config = dict(
    dataset='synthesised sound scenes: up to three everyday sounds over a background',
    win_length=512,
    method='mae',
    encoder_patch_size=[32, 4],
    encoder_positions='rope',
    init='xavier_uniform',
    optimizer='muon',
)
Rows from block 11 of the encoder of a small masked spectrogram model, named by matrix and row number. Rows with one number belong to one neuron. Each number is 128 + 32 x the weight over its row's rms, rounded and kept within 0 to 255. All counts start at 0. Numbers have three digits each. After the name is the row's rms in percent of the matrix's.
After each neuron's rows are labels from the 100 clips, of 14976, where the neuron reaches its highest value: "peak on" is the class under the peak. Only what is clearly more common there than usual is listed. The data: synthesised sound scenes: up to three everyday sounds over a background.
# fc1: MLP up (encoder.blocks.11.mlp.fc1.weight, 256x128), inputs 0-127
# fc2: MLP down (encoder.blocks.11.mlp.fc2.weight, 128x256, transposed), outputs 0-127

fc1.105 130:182170130157104108140079138144093162215171155158154114111167172146106202086120116176112094187143154144139094117096103091133104071106106098152118150127102096163106087083133099108075093094120111133118159173074156129076125127155161138175126088132140093142139106116124174123133159120105120101174135105140140052130160156112141173097145056106140121117131132209141186121155156082085157145074
fc2.105 120:153135114115149118104135132136096097081166088114051118166135130086081123092117108170135143102163142091137135185131157163116113141162102092149135084121085137169125161131068166106169092139064156136113146171152142176181094193077103174118181114163108108199151202107115132144098128139170149166126102077148084082061105146121117102100103127098170127168145107139070181128138122158137071121152
peak on: laser zap

fc1.98 050:128110145140149126086139113099094164126170089126176113112161156121154176170138148106134110091099098161108171126153106091125178107160214147139133057127091162160123088118142111157136116105130111130131194164107051115152102105176117105138166155060118097161085130152164156086086075101172107081100100182111131163128159187165137187168131094131047128078130139083120144136110099079148103130151
fc2.98 056:120192094184163138167135170119160134081154198141124125127162060066084151070116107129092156111122152137115110134118162121136106118118162129083118154099148124155135118252087152172117150126113149139130106068103152160078149107080100115108053169135102150110159079126081124167133164159103127122110111158128082143131172083135138083126093149108137187163079110141159081098126129145160126076114
peak on: laser zap

fc1.136 037:164119138081121173158148116175116163143106073103178180093052152065062114166083142119099123097169162146165127178096088152103148114108113053126154120178072136086093135122145066135129104120140134160105082132111114106149098123065128084137144188136103146181091118127146146147123173136191136138171114125187147098115140135063143127147092110091141149138164172138143117154135087178112084160103
fc2.136 045:114066128109118124138080098123113085131109156162146108165131145230181082119170146126137089197111121117068132115166178098116130148103052155099170155104116112160123126138115147131085106112119140082112125148116157144107126145159109133094126068126035102067118162121122110155113188143121108116103139154143123128166202137148165116107157135115179127085134121081121088181195105082175153100172
peak on: laser zap; sawing

fc1.130 147:190118176128097111128039135112052133146052123124175114160184074142153127107169118120126125114179084135166152124176075126155144101149110124124159101148144074084071151173121150117127099055134150140108144158102097164113106138140180160154174100130126210107100113124147156160163085130091149130167115173147115146114078138148139070139063121088143114120119092147165171154072109147135106121136
fc2.130 149:134166100156089072145170099113078098136086096133155130101139125122137191122158055089134128119165092113125076147121146177186090140108100111155144098141120103088098111164160161134122059116175120175158100176130180152150174123147134138100150123099051113151093066173090140138165111096090177169125169163087160160134100096164145112154087114114150096145129048155089124185100155138151156152119
peak on: siren; meowing

fc1.239 035:127137114113110115097122159139182132053129068113092138087084092063153142129171157134053114111064156083138063117171135142131113121168173112131153124054135133128089146117118091175114113125167142147117155141177143122180149125090078129098163148200109132118106143134100088090107134141139171162158095130147129135122138102140115167121108139113087162190179196121116134197192097170084150107088
fc2.239 044:167144084192131066147124124132122114168157179139147087215143163132112093164144137130179136167148122203139162134161143131103140170095116137146177121106113128165125127151075162126140150097136082067141216130088057085108094073155134101104073068117142145106129129098080141138143174109076123073117135110107146137088092128143149104147143144121085116103129108097204089114135113140123095147188
peak on: siren

fc1.186 049:117134116136093065139137114160135167125151100108172094103081116107167142128142161104091100170117089102120142154179139093149111154112148127140114082099078164182122097126139172109154167135149136095128180118143109081158073102033104139115171127149114155185074128153118108114075119121143143128134064191096186176188157076095085101167123161116110167144123133164096086170157133126073144160063
fc2.186 066:140098108189094155151123152107149100095136140107119172132164148103139093074101166147189083104077167181074113128063170099148097141185061108083102117131110130113140142131109122127064086094147142124110128146086148147119096143193149150114114114146131139133189090148126115161142174156105087105131151126186125112079111154157194132168217134124121076167083064099136114104175128169106111116162
peak on: footsteps

fc1.122 108:153138091156103167077131172121122077196133082090116119215118165121163097067104175166123154155172137094173167087106108161134078138212138126123154143092107127136121136089086131133062163105105102033142181126156124111166134091137176137161150141119100122074140178097166146092151152155111095139118123130115150112109142138147079118081117132103101163114091143177118101161110104122130118116199
fc2.122 110:114162123163129143133087158110143168131139125051121154118175195118125138148135085151120134127091153152064134169128098162211106153130129163066094110118101089111080150128134198061116143142128134170166163131098125157087104105118169130081080121112096131109162148098145085115100163138113165145166110084187084123151145160112112149130159043102159066178111158070139164096140102176149116140089
peak on: footsteps

fc1.145 117:161106191143125129147171125141115112097097134196111165165106150093125150126151158152187171162093188134129115129114137069141088090161152143194124170125116165120115129068056110114132108123115151130132114143076149082128117171138132113137153118154124107141182137116134130130081077167139115152131114000131113097184101117132165138085168101117118125151106113075158134113122085184098070170100
fc2.145 114:125151104159123124131124072132112102183157150118111140129127043075086121112119105090125061109144124168147125110125120160084136136153106085044155129121148127182106095115154193146117143110122172118078131112106158124141139172111113121143061126133118173088088113155083088147131115152102147150079098243101158173100218162170110113146125198149121128157198135139091109130123149118120139154132
peak on: footsteps

fc1.64 130:060152158139158118141188145138067149152216088141134119096112141121133133177127130171092129131107102143048131093118099151154102074116151181110096084042111133137087107110145132122136123110167128123169138089071162224119136126127112054115128108117154118099103120149095114124130164123154098097145114133135138090118093111235130123133129136116147174137131143172115123128159201182078145155147
fc2.64 122:140144161073138134045177154150157145137129096152057059086116135155079132146142097148124111116162141172173120145104134096117133127104173138139133123143085119116109097074097121115160108120158067136146132184189156162204168147136127108118097151123139100175142185134158156075116198154138136153113109100128174119103102142048111148130131080096189144085148120120046126164093160114138080115147
peak on: drum roll

fc1.196 143:108083156158083095138096154153074173180105148113149103119134144178130138043117147130132140078109103096140118151141147134123095159119142112143140047108124131136126119120072150178178147092136157126071131127084111090121156118108167121105125105150182148125097142158099158111187174198084093163148147122059147071164152152135093157121109201125157040124122168141152111177072137108161105110162
fc2.196 150:099137165159096118095121100136148102144136151089060169103140120095135136100096119151151082118110108153208150152138178168139112127121126129137142073115147155120187062155170187147128092120142128098113181150175137107145179117125174171121155119168190106142151169080116076102171159113156082151151106154055176123135120146108144125127110042111197090075150095151127070103097131092106110087116
peak on: footsteps

fc1.0 151:186158065134105217095158130185123135098080089128135135132130140065152143184097152123090141109109163171098177106166169207094107141124082086088196152125101076134112122128152131139133142171160130122134138083155152119095098150125110089114130125115195164133112111109091216130090091168165137151068109122189088116094101138118099123106119139111173100154152124128100113115146082134106079126163
fc2.0 151:123083124115139138146175096135095136118077193097110130162129111108210134102166149152139142145068125148141172117174123084074118072100164105182165149109101121123112128166135160081106103136099161160134069089146123117138093121113125135132162176081119150130106175092085156125182178077128116169109100144140111083166183115170093094126127118099210138154138129154172109154153086114125068049172
peak on: water drop

fc1.205 119:175123113167111147100080101136122114163165119169127140123135144086118104132127178140108128114162107200142125128153101088140095182088077144072123109152085161129169086172135156096077084094157194123124211132110120126163019147137153105111135140101163142083131197142040100126104112141174176175126092129121113113143131136129173118142108108112129121060126136160116145128170089145112083127179
fc2.205 117:169150093140145079174146133136151132099100112146147158126157151119120188134091074105123171186105125107139154105110141122119088096153100132143150201052118154159126167059176144076162083127125068135119114120221181145082130196074083161111130122090070116132123149149148101150167100124127179064163107094130107092100062140106127108150149137172137152126129114143136140085145108121089181137125
peak on: drum roll; laser zap

fc1.69 031:097116139109143121161113188121098123121137126126118211122185079105154108129150090094133115101136147141133137137167168043128128138148185147080134115086108120198115149108121187122115129133124085111157170160154087121113104152187146093115092055119084142116130159196111103132111106119078128155091078164055122174148192149146088106122131159152099164137199140081138071127096127130135172099078
fc2.69 042:113132103149094102134135072144199153192149107149210059167094115129082179160074153131102088159136101115117124071111080155131161133147191080170150135106127141136156122096109085092164046152142146118119080121071183043155099115075114126126165201099151109139150105137102154182148153125144132125160134105121157139083096088117140128153155132095146147114118123127120175160134155118082121143144
peak on: laser zap

fc1.197 143:100170175191129131131100158113095121203119119125133116147076170177133080078111098095048083075120121148134141144142139156127109119131139097127130159165097100134113159106128091133106125208136147062123158036133099168169135115159171117171180168141149109111202166078155061113142133175117099156164118118123144116168102105089092167113116128090101133106134084120145126192120154085122149119150
fc2.197 131:167152127073155178128096094089119140132086132086125130166135176121124155147127168132100124115130075149099167146172061114174086107167164117106103070166107126159115138143116158056120086163104114137132140142121053132194102121165127099156168204109134143084140181117165140113107126184133139128141155084107073196141097115088115119130078131152113103137100137134166119086144107166162221073135
peak on: footsteps

fc1.41 040:068130096091107106137120131170150118097152080116123105169128094141174115108125156108135138140087126190161173170178177199100081151109125099125076126098155145120134108089193220133085184191189082078158150127107116077128133108051095107118169122151108140182117157105129112123149154104176137144131066137120141145124167063125114087129102110139126134152157087149165103114128143156074139099136
fc2.41 056:163085103165113142078114122065168150107147159143161128094106172087137110138137169158107091176160097116098105130081143083162153123086140142126132139109105147206114112091093071143112033082095130161056155129110119130165032198169109133154128115122113106101176093188096118111140147160119152098129126146138187125105114112132140160154178143155085115134150149129138072163109165160163161164138
peak on: water drop

fc1.58 045:143122123145112167143126140113111129131115111132116140154156141155085153190106133159057105115147163089136084091128086127136047140127144144119137164115130156157147111090148184200171147147128108174165123083124099141174118035129109114165145089129170160119132086124114101070094114092137135170100095064163076098053151090093114176102159161183139149164108164209144151162137089116136138084118
fc2.58 053:137156165085111178138126148065158149143199078106129079072157207146181134108123138114130131154167109176174093096125113171129145096148123140094122097118106105080118153113072112104083123149163163151056080147150136152111102163130123099119160127155110113083132169141087140124147150187136095105179099075090205117145147174153094138062093073122096106103168110149107125096123127085161163105157
peak on: coin spinning

fc1.218 121:132137130098090150185121073128161089143074105181092150143049151133179112097135128121165136127153120157092144067198175127077115144148113117091022145151127104085089118129224178119145118131074126107180107129123104176146093160094105129091164117098135147132110159081154157140111122123108099128128171174139117117123165156130102135191118132116157151109096083134131138179122149148165138058154
fc2.218 131:070078070125064146092088125099121131133146037136154142111126131106097172155114131130118101132175182096140087130113143171146094127079139118133120194117167124121130186099108115153199128120141109151110174147136146079124165109109144081077161119187177093156153141146106150125138081154149155134101102117105110085141111126158085149129137166152171129116060184149119106047135148126111200196152
peak on: siren; laser zap

fc1.174 104:145124097123123112098193152091073126094182081096177112115100175084121134142102125129134105144119110146081140141108176120121114099191114165144133115165124137131189138075059150183132140090153116176105121171109142101101080146116143044097162150105142120118088086113140174137114131144126100136110160106134098081172151170171094129212181058105140152136142116157121178151113103165147147195071
fc2.174 109:096181092120083180093148140127073140125123112161101119093105107124158096150152105164053122118102143119177042150119134148093103168121153090097170079130147078105093136050146119164091077188152151102093153149112122110082138108117107086189156139194117141128120131115109034149155155091119130121124127140160156176165179124123115126130114214117128121140116156188147155132171138109085115148147
peak on: footsteps

fc1.242 105:142162120109152184119081163122140148098159165154154113112107146097134151111116177154104130136162096103181205175108130108103197164145180118107135127086104155116098121134119145090108124134124156118110135106139136132104105086116154105083183125150123132116125088090149084077147162056177119167126101137081052081191051102131135078183186135115116121111152166129111159153129204081083102175127
fc2.242 112:081099129178128123130134078089136092182097125175125176135059115190135159147156105092150124135117186178130069122132124122135118173136102084123081123084114130077084101118109155169155101171114072136093158133123079116143121131142132129123145108160175193110182065121141129157073121122081137096163111128122153196149122192058142173164063101174105104104107139157136127144181110107108160165120
peak on: drum roll; coin spinning

fc1.99 044:096129151149119129151132140112136156141127157124149146150139132188097129093182121176095143149203111169144115209143083146081142155112135107110184138144083164110164138109139137141101121141185065160193104144107072127158114127092138120199116123054126088144091122081118060129089138134083133121092146107164105127105082098175121104131218166113104053127146097110133161142081136109115083099164
fc2.99 058:176122132147168137161183157140123102099128077114164117094117150064130083137110121121074122133110108100083136031124120094153137129101111086091131171136155160141105154176102154172121160138123168149158123108169187085124152055149060144113095083166140135103147132132098095133143116143120175160161134109166158124136210142130125138097056134140102157127141104163103035145168100141130167055132
peak on: laser zap

fc1.22 080:104106177153129140186107158147087154083144105171137113101110086119112151120162165113161099128152166065058166187116163106122150130128105127126135050096071105149073127166163137082117093098114153163101199137071120149184120122114155128117186099168171141109111113094071165086097126144196135093079141111151117120184080098084138098187134153109168144142132162113174153146136115108104161129103
fc2.22 079:132114110170138142171094152139145131198175116131145158117093136084138124081119108094174087148110132201137163139211084153126140136074120151128100146138204128137081139162137170126088078192098137086097090079108129138096131106170121132118122132172097161164101080090186111166095108113100065107104121149094146118119092088124135071151126092129145124157155127157132153102232156158148084149149
peak on: coin spinning

fc1.21 080:131136181171090158104107084193116116140071138096133138163115154166166066091166123180126087113149145088151188144130143146138119144092157139123087148111144094106172095104028106100063097137178143136147101166127105169131105167205094095171164065139078135139120126157178149089106132096102135090169141120126102159108162153144155162104104107169105115072110129159123159087128156112182131150097
fc2.21 071:138170146121141142191105155076104077074079137099130160132138068106106155182145071151169165096088113182069087189148122130127147156105136145151132120121174140142153133063180129154209174135133060155159065073055101159129125131058130107140182132139139126134080090126122109152173105132082130133117131085151120141096159135131162108147124114131161130123170157106093128193137118151163111123117
peak on: siren; water drop